{"train_examples": 195000, "horizontal_flip": true, "color_jitter": 0.2, "norm": "layernorm", "activation": "silu", "drop_path": 0.2, "avg_pool_shortcut": true, "widths": [64, 96, 144], "optimizer": "soap", "one_sided": false, "grad_clip": 5.0, "final_lr_fraction": 0}
Rows from block 9 of a small image classifier, named by matrix and row number. Rows with one number belong to one channel. Each number is 128 + 32 x the weight over its row's rms, rounded and kept within 0 to 255. All counts start at 0. Numbers have three digits each. After the name is the row's rms in percent of the matrix's.
After each channel's rows are labels from the 100 images, of 14976, where the channel reaches its highest value: "responds to" is what is common among them; "lies over" is the class under the peak. Only what is clearly more common there than usual is listed. The data: pictures of board games with random positions, seen at a slant. In brackets: how many of the 100, against the usual share in percent.
# convs0: first 3x3 conv (model.blocks.9.convs.0.weight, 96x96x3x3, each kernel summed), inputs 0-95
# convs1: second 3x3 conv (model.blocks.9.convs.1.weight, 96x96x3x3, transposed, each kernel summed), outputs 0-95

convs0.42 088:156158131092073114157120179125156096227099080142147126146057092129140113117099129204125145127083117136152120129124098144111137091116122132073144197140166103137154144129108120161126112112144150148108195146138175102131076103210163097077123132096119110075111153124128070087157168178143131153
convs1.42 089:122134131161163138142099162133060122149128157089119146158125156122138083124065142069094059083101086096156130144160117143077153141143119092143129147096125084165088095154158168124224215121140130148108056175138089097116116153150073160118161149169123131109138118109145159178121100145102098111
responds to: first side has more (81 vs 44.2); noughts and crosses (62 vs 16.9)
lies over: board (87 vs 56.5)

convs0.37 129:108119170101166126170123054113119092173161117187114157182152101136129116067065115085112091143101146115149139143160119131092225137133127129075118145143235105100146086139110163134096121180094112122132117125095212076089138112155111140135112131148111139108094186141149117136108136156140128125
convs1.37 154:128112175128157115151131160116173104131106182167129186064133100144104096135117118124107175139134131079126087131128139111130117130086122132152142175136175101141137123117137172212158186250169212141172130141175082135108158151086137123111152102158147129134158150173149160111129147190126128130
responds to: second side has more (82 vs 45.4); discs in an upright rack (35 vs 16.4)
lies over: board (88 vs 56.5)

convs0.17 141:133159092120137151147078122115121122159092074138131153109115108124094149082065117239136193125122067120162147144082120106111119135130122138059123179112117096093116117147086126153161094126222143160103141108139183109169144114212135138095131087109126145102086144146118121174130140150109130075
convs1.17 145:158155112124127162194138167127146140142160165123138144158142162122126121108094141056174064100143111067120132146155153152122116154174103108188137175105133163180113149153086114145155244159170174195132156157118078131093104106186136151121152101160159153112094133116174129179126136131138132155
responds to: first side has more (97 vs 44.2); nearly full (64 vs 34)
lies over: piece of the first side (41 vs 4.2)

convs0.84 115:091142114132071141157217106122158102139161124098152073047098104119170067126142090149117082118212126158148156136133109091097141119102142103054165090130145105160128119146123142121142146125175176107177128143146102138139151058113142072136157105130130096079114125184142118091113127137086135188
convs1.84 138:139089115104162129139185130083135133149124138135174129079153089129116135126121122172159144112188105150134119159177147136091121140144141136129123139153027164089130203140119122127129153148096166083110115091112251149180129137147136157143169143102170129115119155148113138166106170056162118195
responds to: digit grid (36 vs 16.4)
lies over: board (100 vs 56.5)

convs0.45 095:067135097166147121099145166090122115132142130140117182107098131140127108076145126140129174173151078105108101085041150103094125156140148147092108089109130040152093120214140094102104119092162148171146164157148105101121117118156145134194178139140167131172104106094172116133130190080150092154
convs1.45 078:146118141122132181152151080111122110138190138114149089124149090103132116105076123088171080108094104082143134179092095116113113206139106169127105141125139122085119161060114147136151140224121139070151137116111134123127166104112195105147131043140080147123089153121121198118140120075146139079
responds to: second side has more (83 vs 45.4); discs on a green board (43 vs 16.9)
lies over: board (100 vs 56.5)

convs0.95 083:088128146123177126167115057175126115103116067140142137177117132085167124093183062122096087121091109148139130107107123093136150096162104095097128097172223138116181138114131119139154133180112228097123143107126178132142097172145137134140096126130150110140173209148166114168128099100113125119
convs1.95 094:101157164127198095121068121097111132143131174162136137184149087152115135109090107096092111202103190060107079133090152116178156138141143142134127158057136156153124120137130176234138138168124167122123100161123140136146160094121145157106110140126127167157115138185136146109152064135184137149
responds to: second side has more (77 vs 45.4); digit grid (42 vs 16.4)
lies over: piece of the second side (26 vs 4)

convs0.10 099:097143117117111112104200103148141100114163135141125112093205192163102124122090092185108063137106068109198144084140134138138115196126141096097064075113132105152124101152098113112133164165140078141210122096133117125145101123130130159164131138141111112192105157089118149137172053134114130133
convs1.10 088:159085115111158178110103090138161142146144161150086133148134120170175172095128154081200156172146118111125141065060117126091153129147156159104117189138104157114198167127094185153122168105132168142150137151154137111145146154148156161167122162135160098107087190142114099095173170068185127159
responds to: stones on a line grid (42 vs 16.8)
lies over: table (98 vs 35.3)

convs0.9 080:129140127138187063088190068136170137123143065122125100127123110134074091134152091158192192058168093155119134194108093118159081170111120109137127130150133130116118100166131072113195084121092159110170119134141077148140127136119062114133132125155153068121162136096126099160121161134155095156
convs1.9 066:149129127126079174113163151081119103131125169129082114123076104107126140133146153132107085129196157114115127117153120136120099176171145139097092142164152126073144234059110134142051217143130137116125115124113111064146095135117127127159194125123104074114112208164137108136147120088123149141
responds to: draughts (39 vs 16.7)
lies over: board (100 vs 56.5)

convs0.50 093:078117202166114161106155204093102140065122164090073143070118135113156082113105099100152139118102136136099161125128177118124109123103123130255121113132124111092109135123144174166087151130116151133114099105177100113116095138174144071138116164152131184129152086111093120126148155119125120089
convs1.50 079:156089085168105137209156139164142134138127078134145113123134133156157165095138137203089141077108122145146143123157112113128141094178141153089089143186123118181116057119091113083138150090130101146061120105082169095112134092075147106096094080107112059071094113113083139114079137112139127166
responds to: draughts (81 vs 16.7)
lies over: board (98 vs 56.5)

convs0.21 101:177092151110131148151115150149079098106142085101136132076105155090109083129100113115117189070175102152136186169159096124138107227157120084134160077149130156085115114113164119131120080127120138098181130108086085156071106147065100114177138128158133140150142104159094098158099168096177167116
convs1.21 077:122121158078130132094144108116152148096128173141120074167097150166164107154151137128109168144059119101131098143124132122057124116099156170169129123186164154124119169096054124060125166153095124125127122120185193113103113105177135168109068159060114107126203143102134096124161169138089155164
responds to: discs on a green board (51 vs 16.9); stones on a line grid (43 vs 16.8)
lies over: board (100 vs 56.5)

convs0.28 136:112072111129167153170113022134164113189089136113153127179133128120152093134128150158128126119113114144130164118113152098155150098091086152034148123105156120140125133182198080119137116150113193087142144195152134138126158140123151194109081096134084154149138067136186112120131133145156142154
convs1.28 188:150088173130179115115120129107177122134112120145129178174156131101108123132143155118119192126116146144132057118104143097152165091140100110117155132142168117142112066135136143250112125211172123138120117140092109157102165138124142158100152146184163161161225098167180143114175123143123127109
responds to: second side has more (83 vs 45.4)
lies over: board (87 vs 56.5)

convs0.14 087:125152147149122094127144169118153116113097087204087146134045105149162125088119148153146095090128134086100104126077185093138132093124104078148132177189134177105122192142094107151074080077097132095079105152140159161181102081136171090125116169125135113085189131120183143128099145125143118123
convs1.14 088:149119068117126141093088091050132123222157158045158134148149105137125118089191129119114152153097112156118062141147108101088132112164117127128081133091104118125137101143158094089119116095186142110114113142124176168110145218061148121146146106149154073102152124145124131071105088121132139110
responds to: digit grid (94 vs 16.4)
lies over: board (98 vs 56.5)

convs0.58 142:126094119066123177134125127148081113148143160090177165059086106126117172112123129122132201067124120146098113150128109146140108145131128111153116093073149138122106100137158164141120126127118156185089081109085119071113151129104111108156095154141151140154149119123108183123103108182073195248
convs1.58 135:132152147129127181148168131118138145120085175138102091161171138149210084136188134134097205121124130133144165171154086136068155153096077177124136146125135117106127133084060155089194153145128133154152122100069097131162146140167136127063117141140086103151154133128108071140177118182137126070
responds to: noughts and crosses (100 vs 16.9)
lies over: board (99 vs 56.5)

convs0.83 093:118111146163183096102122147148139157119116131150136180151078117101147110117140163139127105094081209116119125164151128124114136013089172123122121190151155191119128178093139102117154116157144083105093123089112162104122095085098183111144144179098100168133151185163163085119144119154187101102
convs1.83 089:115136114162079162140065142109177122106103132170140106140180098145084106169171109109094192121147098123095128092178093098187118141121081116165180088133167064092114053119137169111077057100111150154132150141104110120108151178132072174145106122130124160095114120156128207100113133143118127125
responds to: digit grid (53 vs 16.4)
lies over: board (91 vs 56.5)

convs0.22 101:089057122081147115111121213136135109134060105122166127119129156117125100089086085255145114124094146108141141141095101118117096134209058111156105130194120128142120111100049120140114133129095111136124124110113161132134119114149097108138111145097110126147141159123142106146100163173145080094
convs1.22 130:095131109124140086130132169153116141125127127165082084145093078069131103111178157146148142155127171147063177127138123174089148161153157148132169130097120119112139138154048114078206167026179104094129141152178091121108149159133106147163101081093079159113127107102100153144083128153126146129
responds to: first side has more (75 vs 44.2); discs on a green board (50 vs 16.9)
lies over: board (98 vs 56.5)

convs0.33 110:092114117148159136112096187168113116120102150063125159178115137113155144085112145108137123183100131125155093110156175125185109004115129148186067094123156116141162135121107099163153169117085114110110186150163087155157137162107169109124163147080116118050121143127137115113086118085168109122
convs1.33 105:060167166157069100092089129101108153108134099126144089153105062091100120172134132126118131151071068142103108155152150147161117101124117172136122113176162177130118104068098123089083076105187156168111100146150182118095129106177091085152078073107139113103150114058109108102113133090129095137
responds to: nearly full (96 vs 34); digit grid (57 vs 16.4)
lies over: board (96 vs 56.5)

convs0.7 080:118087168077216107137187091139169184144118119117133124153104113148117137156122090126094139143126125085084176151174115069163098172152159126132082150114124149082179132144106101136086108090118133073117127157145089112195126165155111115126138074159159167150068121095183114107128147178102091071
convs1.7 091:168128114142105141154101102088126193152137095143138141170183165162171097096149173132131177088160080163150096121131153182100110174142097110148102138134206123167160113164107183126137163163156103155182134100163130089132095082116165148170131194069100077163155130138141169127108161125144115187
responds to: discs on a green board (57 vs 16.9)
lies over: table (90 vs 35.3)

convs0.57 102:159183152152097107151185097153140087125155109129135129146123189088118119128154127040151109132150189138163127140056143162141151146111114084081145110087152187192146085170112109072158167088163150156174081132110089139169166120168108124166132097112148072112111083129124111129165144114150165091
convs1.57 077:113083091104132176097170066110117135112095106152125132157098100193130129130113185119122082162111105112134096162084118104092122158107157120170138148122103089055129138128140180117094113103067084120160161097111196125090060150139220144140097126126129130132051165119160099092119166116125169111
responds to: nearly empty (77 vs 34.3); discs on a green board (75 vs 16.9)
lies over: board (100 vs 56.5)

convs0.23 153:099159107110064139192125153163149108140112158109165144000146122149121074154146154157137221164113070127135156125130142147150144092146087113209132117127129101157136124107185121134111120176113114165133126173164168145098145122152117098138095139152120107109103107152084099111140099160101127113
convs1.23 172:124146095190131145188157138125123138157152076088128114086103171132170128140134155113133061145086142158129200149194156134133136101110139099179096144138118136179102079116069065070166188066203097184111112125143109106119141151139128143107098124113113137152097152067123113162123132168090121125
responds to: noughts and crosses (70 vs 16.9); nearly full (65 vs 34)
lies over: board (99 vs 56.5)

convs0.56 137:078137148135107123161172081136136126150134115099146094113131134180150097101091117150142122173119095161107157113150083101137129103144122095000097149147111129186112207147123120123123117099162175160179108113163183170109176134103186129064159130158169115111135108130103123100127109125097112189
convs1.56 129:142122084115145149125201099143124106117114120125143119119104096145127130085117071121118108161177140124142073175156126130099103161115099161103177116220094140094117222116151146096059126125066114116083180164147173150108150167139165132167146107079146093101113108130122141157162195063127141132
responds to: nearly empty (91 vs 34.3); digit grid (64 vs 16.4)
lies over: board (99 vs 56.5)

convs0.94 135:201097153102135151127091078129121248161124139127092169089172105145162174127085117163112067161150065151142110077108168184121127150100144129094043138110113096095103126116108176142100165123115095146127117139109157149144174137151130171136137073091128165140105123116109118111159154093134132091
convs1.94 136:149122103153158134099115143097157169081170141129139086171146189108113184150138152078157143103132180156152110122168100189146128084146138136111120205105130132170200101165138175127141058100084118189162105142137067135143112114118125153147220175113114121125120139158128176143166135154150092101
responds to: nearly full (81 vs 34); noughts and crosses (51 vs 16.9)
lies over: table (100 vs 35.3)

convs0.11 103:085078160114106108098143131121152143092107137158168099088168100094137130123147102109126233153097123141148133135167118087099122113128101153249161120158060111106115104135175172148118135144106123130114052146162094171155106142132130104126083133127115117145053116165119112156099119058098131110
convs1.11 126:065156128116135093173178107106130113134132135115130131163124109130106147116102121160166143085132158158109120151128104096193114164075135120172111054122123091163094118085092119091142136006170114111105138105168187079119160124142090130130119109112078147080101166058181125104142127114107178149
responds to: draughts (65 vs 16.7)
lies over: board (85 vs 56.5)

convs0.60 078:077131148182117095105174057150139139129122157146213118193140104087117122130161122178190140130155100124136126185066117139167163144102141144109135169123100142090095163180139189091112137053107175173144106132111123138110120076174128145128110149077157152137113117109089136181150131099163081147
convs1.60 071:151078090127096193105140156093138087135126088117138096134107193131112128104101188084168128115092135163130049165115180125130105142161122093168138125111127089129120139110106099093087146124087091157116114167171208096148129139084187165169122099119177094175102196110148107159171133130134181127
responds to: half full (64 vs 31.7); noughts and crosses (46 vs 16.9)
lies over: board (95 vs 56.5)

convs0.24 089:172149141070139138152121121119175146126121156111107099127117131077108115103104116145128180113135099160157087112140157102131086178253133148223097044115090115127160090117081165137120169140135146124093116090097119192107126137119109123146117088122093161126109099140080187111093135106120088117
convs1.24 103:119190123143124132161106189169114181153148114104138146134061160054109162112145163168140124112114150217106150111153201161158144053162165135107173188152116125117143151125124134131196138078136143107129171134144129127175107154150119142127089146108096107050101123086120080143088138117134154121
responds to: stones on a line grid (56 vs 16.8)
lies over: board (86 vs 56.5)

convs0.74 087:091121145129109193109121135123097122070092143155107110151077155093097120053142169101136207111124099137157145140172148121128141174162062127120102110143176105188161139114144137185064099089181082140127162120151128136103134095091083104141102056118097074142109145167127134138108156186142115168
convs1.74 084:110069101124224148138125139103111115156184078119177139131080068130161122158090115130136118138111169084110094130152108107150145117133150156097114101182142147143149161148070150118129175127161186141074136111114182165056104116164139121142130198148104139122156117082171126100067148062103147115
responds to: nearly full (70 vs 34); discs in an upright rack (39 vs 16.4)
lies over: board (88 vs 56.5)

convs0.65 094:167087131109140122145095134113113139120171095092148149135166160141069104134085091239145100154117095123135091149170096137104134129204137121089089182158089099177124102106083107143156144139074081203083160134122138149126118087111105146078099078196112091141115143147092130135152127153152143109
convs1.65 112:157150130145134172137115186131118159135167155121148121152059114081135139176119149132140214087098125141102132123066136110181130129113166123181166110124050177143137120134109131160175146094175176107130125110128084072155121172189111131182172100106091188161121173142124173137110142092140147175
responds to: first side has more (88 vs 44.2)
lies over: table (100 vs 35.3)

convs0.64 095:136089147132151099073174157102137138122165079179127164162094124187053077115144079116135133101131125090117149229124138129098109113144125113163135103204109094131163126122105098082153101178139168114178122124156099172125132109078072072110113113090118116084124098161121135144122156113115120056
convs1.64 089:150152124093082123155134151111087068134110139154150093155089140118148147132102133138131118130181161156131079066175123091131142173129140108162126076171144118104148138130104111148040136073099147053066077142148211089154150143150152115126113131128056109118119070132162170087095136107101116172
responds to: digit grid (69 vs 16.4)
lies over: board (90 vs 56.5)

convs0.26 074:130119174087107095155113094139151102125137146093130141103081131148196157102227134135142143103115117160116101146090143102137132226124147109144152115174114191092191080118184156122060095097122194156114125169085153124119107104103127139157094115154153136108171082126113098084121106162120121080
convs1.26 073:177122102171116147085146140091131120165145093141136148128127122152096105134098086108081121167150143171106046092134136149126106130108127160182098106111119100120098120125074075116174128094112089087169119171143117134196124153146131120118067116088113088142193206114172129138061072084174127175
responds to: noughts and crosses (72 vs 16.9)
lies over: board (85 vs 56.5)

convs0.16 090:157136138103139179115089122136095150161105143091115120146107109083097103124122135112177082118119123078132132137255118123162096145083106121074128166084149149178096039086117136105151161141153156089102157074142125083136151083139124142106111168152132140152090138143085146066176130129146115098
convs1.16 099:095117106163103140119116112140150116071146071188169148113168140197085142153084088119041113117124135144125137149185120123090146113081194162088129131119160140151121147165121124158124082129100165120122143068108145109100122114124000143060145099114086144137116118128104117118114127099098139108
responds to: draughts (99 vs 16.7); nearly full (75 vs 34)
lies over: board (97 vs 56.5)

convs0.1 105:084111158106113095100117117141105119119137151123125106144159128171238125046174126122081107195146100154160151134075143125082145148121160194161145098178152137166130141117148129094079210094107171139083080115089116119158131097120177134090134166077091139129158118167143103153115132127092115119
convs1.1 083:153088118135134148130108104134153126134096070156180165140140129121093189135157134160100146109125104112140089156145132086159130159123075097127088088071090138094177135107134132119179074101146100086159126170121156131171156103122136123201124042147196126119094166071153175106093056080143105124
responds to: draughts (49 vs 16.7); stones on a line grid (42 vs 16.8)
lies over: board (91 vs 56.5)

convs0.59 087:124114119140123113108137070067120136132090068097095134169124154103167162126082095122162149071173137159148127150136149084125138140126144108076104168112140066177143111167172149111143194102130144129156090099163064110149179170112068115104088142090152144104105175129123087113127221159142078135
convs1.59 070:134163159144160129143129128156133150138137147156133220113118105140078099131124149117186085165159149071103126159147087156115150118106096140148119115121158196119125166138123126104103099151151101097102173082073139111131095103211061163133173134097115144127140117136102190189139122082129180038
responds to: half full (68 vs 31.7); draughts (55 vs 16.7)
lies over: board (99 vs 56.5)

convs0.72 108:107180149138088191196144048095108138185170114125117156075081118127099190139117123154127187160089105127114134089168149172105101166169136157109108122111111122119167131158091138123112128143182115109097186137078156101163162159111142188176142104115102136147061079133128126137174115150170133105
convs1.72 111:123147091118149179108143203141134205142131165148120119100153172156110101120053160089149083094139110133137164147117198168143143109123138123157100168166064147184146122115089150141195155159085166200172146090170102117105121100134102125096160148142144107141079161118102113151115138134127105195
responds to: nearly full (70 vs 34); discs in an upright rack (58 vs 16.4)
lies over: piece of the first side (94 vs 4.2)

convs0.87 082:143108118105136137054215136147136104141128156133155076160113127114102121134154128129147164060191149130098140168218123110151140154150121131144133145153131115064136098138198174123100088131158118097187190151121091074139133118114069166169128098098128122070092116076087112103092128157105136125
convs1.87 083:113162131105149099090122124109130158094070107102139182129113126142132126119108059134114126075147133155153092097169138153084152100092121155094145077114151145135166118172118081120174121063121157137096113131210197171081161119085100174121134159088119152101172144170139121148119219073086137147
responds to: discs in an upright rack (42 vs 16.4)
lies over: table (98 vs 35.3)

convs0.78 094:162148120114161135098151110096105199131168158145081130106116099207125151134118131147168164111117160172119111117037165082156123130154122171177110101095123100177139105101096141126075172104111143152061105081119108048131139188097141148138107103094162140127140126116073145114187163118170129164
convs1.78 074:125115068101076111153121160133103154158090103123148077138165178105145164108200160143176118118103159150167192065121129147084107139138152094143131141149165099117110173118125145141177114133092129132197149142147107202121151120190179137114131188172113048121126130137112077115098123112087108174
responds to: nearly empty (75 vs 34.3); draughts (39 vs 16.7)
lies over: table (100 vs 35.3)

convs0.20 091:095124123123136131131124136102142106114169096074167194189106145160087188129129120119092085119120107102131129147119144115077120135144116118136211108086157067175150088154071108137104117060155132120183138106141061125174097163137076131098142127129178102136109174183183114193142159132116085137
convs1.20 067:158079118098143102117178164118135163131131151180132115126114144091198105127130128160200128181146122122200155126170127091136153139150130121138056064148164171104159169149129147162161120151110116159086130150102134071071133110123114110089102170085070174128107122201093172104118077136170143110
responds to: discs in an upright rack (52 vs 16.4)
lies over: table (90 vs 35.3)

convs0.79 100:144162191186125111106130110079132138145128137114139122100100117154119114126103133123114097074114083119114106111091159184082127133144234152180117138090133150107089143149102085125127058116112090119153128133077194135069128195069130126087130162151055122158142105128084158149162173164105130138
convs1.79 083:159129101125141111139152139104109121155114177103114106105189135091150168148160101193180228133125148152163177105106079096107134101083142141170144144167133064165147091124196185186167134083077103145112126143097065099144106143146113183133115123122096149144094125127088090098111123133161093110
responds to: first side has more (70 vs 44.2); draughts (48 vs 16.7)
lies over: table (95 vs 35.3)

convs0.32 099:138175097119179139125119054100155143142146157131133086125156184102125150109187073135125125156142112112086131101128136158164144126102088088107096070154231146110128163063105099089093124072110180116110111153157142102162084146121156128174118127089129113191161154093130128097110089148106191100
convs1.32 095:105101136132080103081164147052073095164164133135183139174146139110138094138136210141104174099110085161132092106141117148113156162144091124076120108098068152126164084123106151182142135148147150128145117081167122158174139125136163109145135105200085090152136175142156114170090107099144049121
responds to: stones on a line grid (58 vs 16.8); draughts (41 vs 16.7)
lies over: table (67 vs 35.3)

convs0.40 101:156183083147102192178088154060155114113118109107126089077149123156170150117126163180130203170130136134115140122071189149095135096165138122204085068135128136124202112110157108162116145154149158174155165108142145094146152125161106086093120086087119107144149071133092117128112133117166123122
convs1.40 112:110200148192158144200140117133148143183156161117164120115140134111138102150111116088108093139121106146140172134129177136186142157172125121181112191157109167129094146122053151120124198102124149182087180135180072154148119123167139139109081092136198141137074151102166124126086128112106149120
responds to: first side has more (83 vs 44.2); discs in an upright rack (37 vs 16.4)
lies over: piece of the first side (80 vs 4.2)

convs0.25 090:157095085131137072127171079081080148152079125129151131158119113105159121091115124142144148096183137110061141101153132102130069172129129147134112135097149116105079056072114158118124153131160119155129107118127100100076144129096074162093113123062154152030154194140147136113133201131125105094
convs1.25 083:097109142093134126122148166093120178135111147146133139165158120154096161143180179127150181106189129120152108146162069116152188124115077157142141158186148054132208168191181123139136084080149164120118126153080156133163106132126086059122152131173112133098176139125135188159094128104137115143
responds to: draughts (70 vs 16.7); nearly full (66 vs 34)
lies over: board (99 vs 56.5)

convs0.66 104:135117121140192117108115150135178132165110110202095161205114127112163113108151128116131068108079149034151122099158098140159084053122105103100138133091110116177111116134097110110150092103136107141116141152141198154141120117135126180101122200153090220079131121155158121132136114113158144150
convs1.66 123:102119144112099103073111095143138076080117128117140103167142103128050151164123149127100165135109136187071044138141131111169162131167152199119153093094160136071149087113138125151055110141125091141128157119122066150084138079106120158116194110176156106165167089129114118119101116108141071120
responds to: nearly full (93 vs 34)
lies over: piece of the second side (28 vs 4)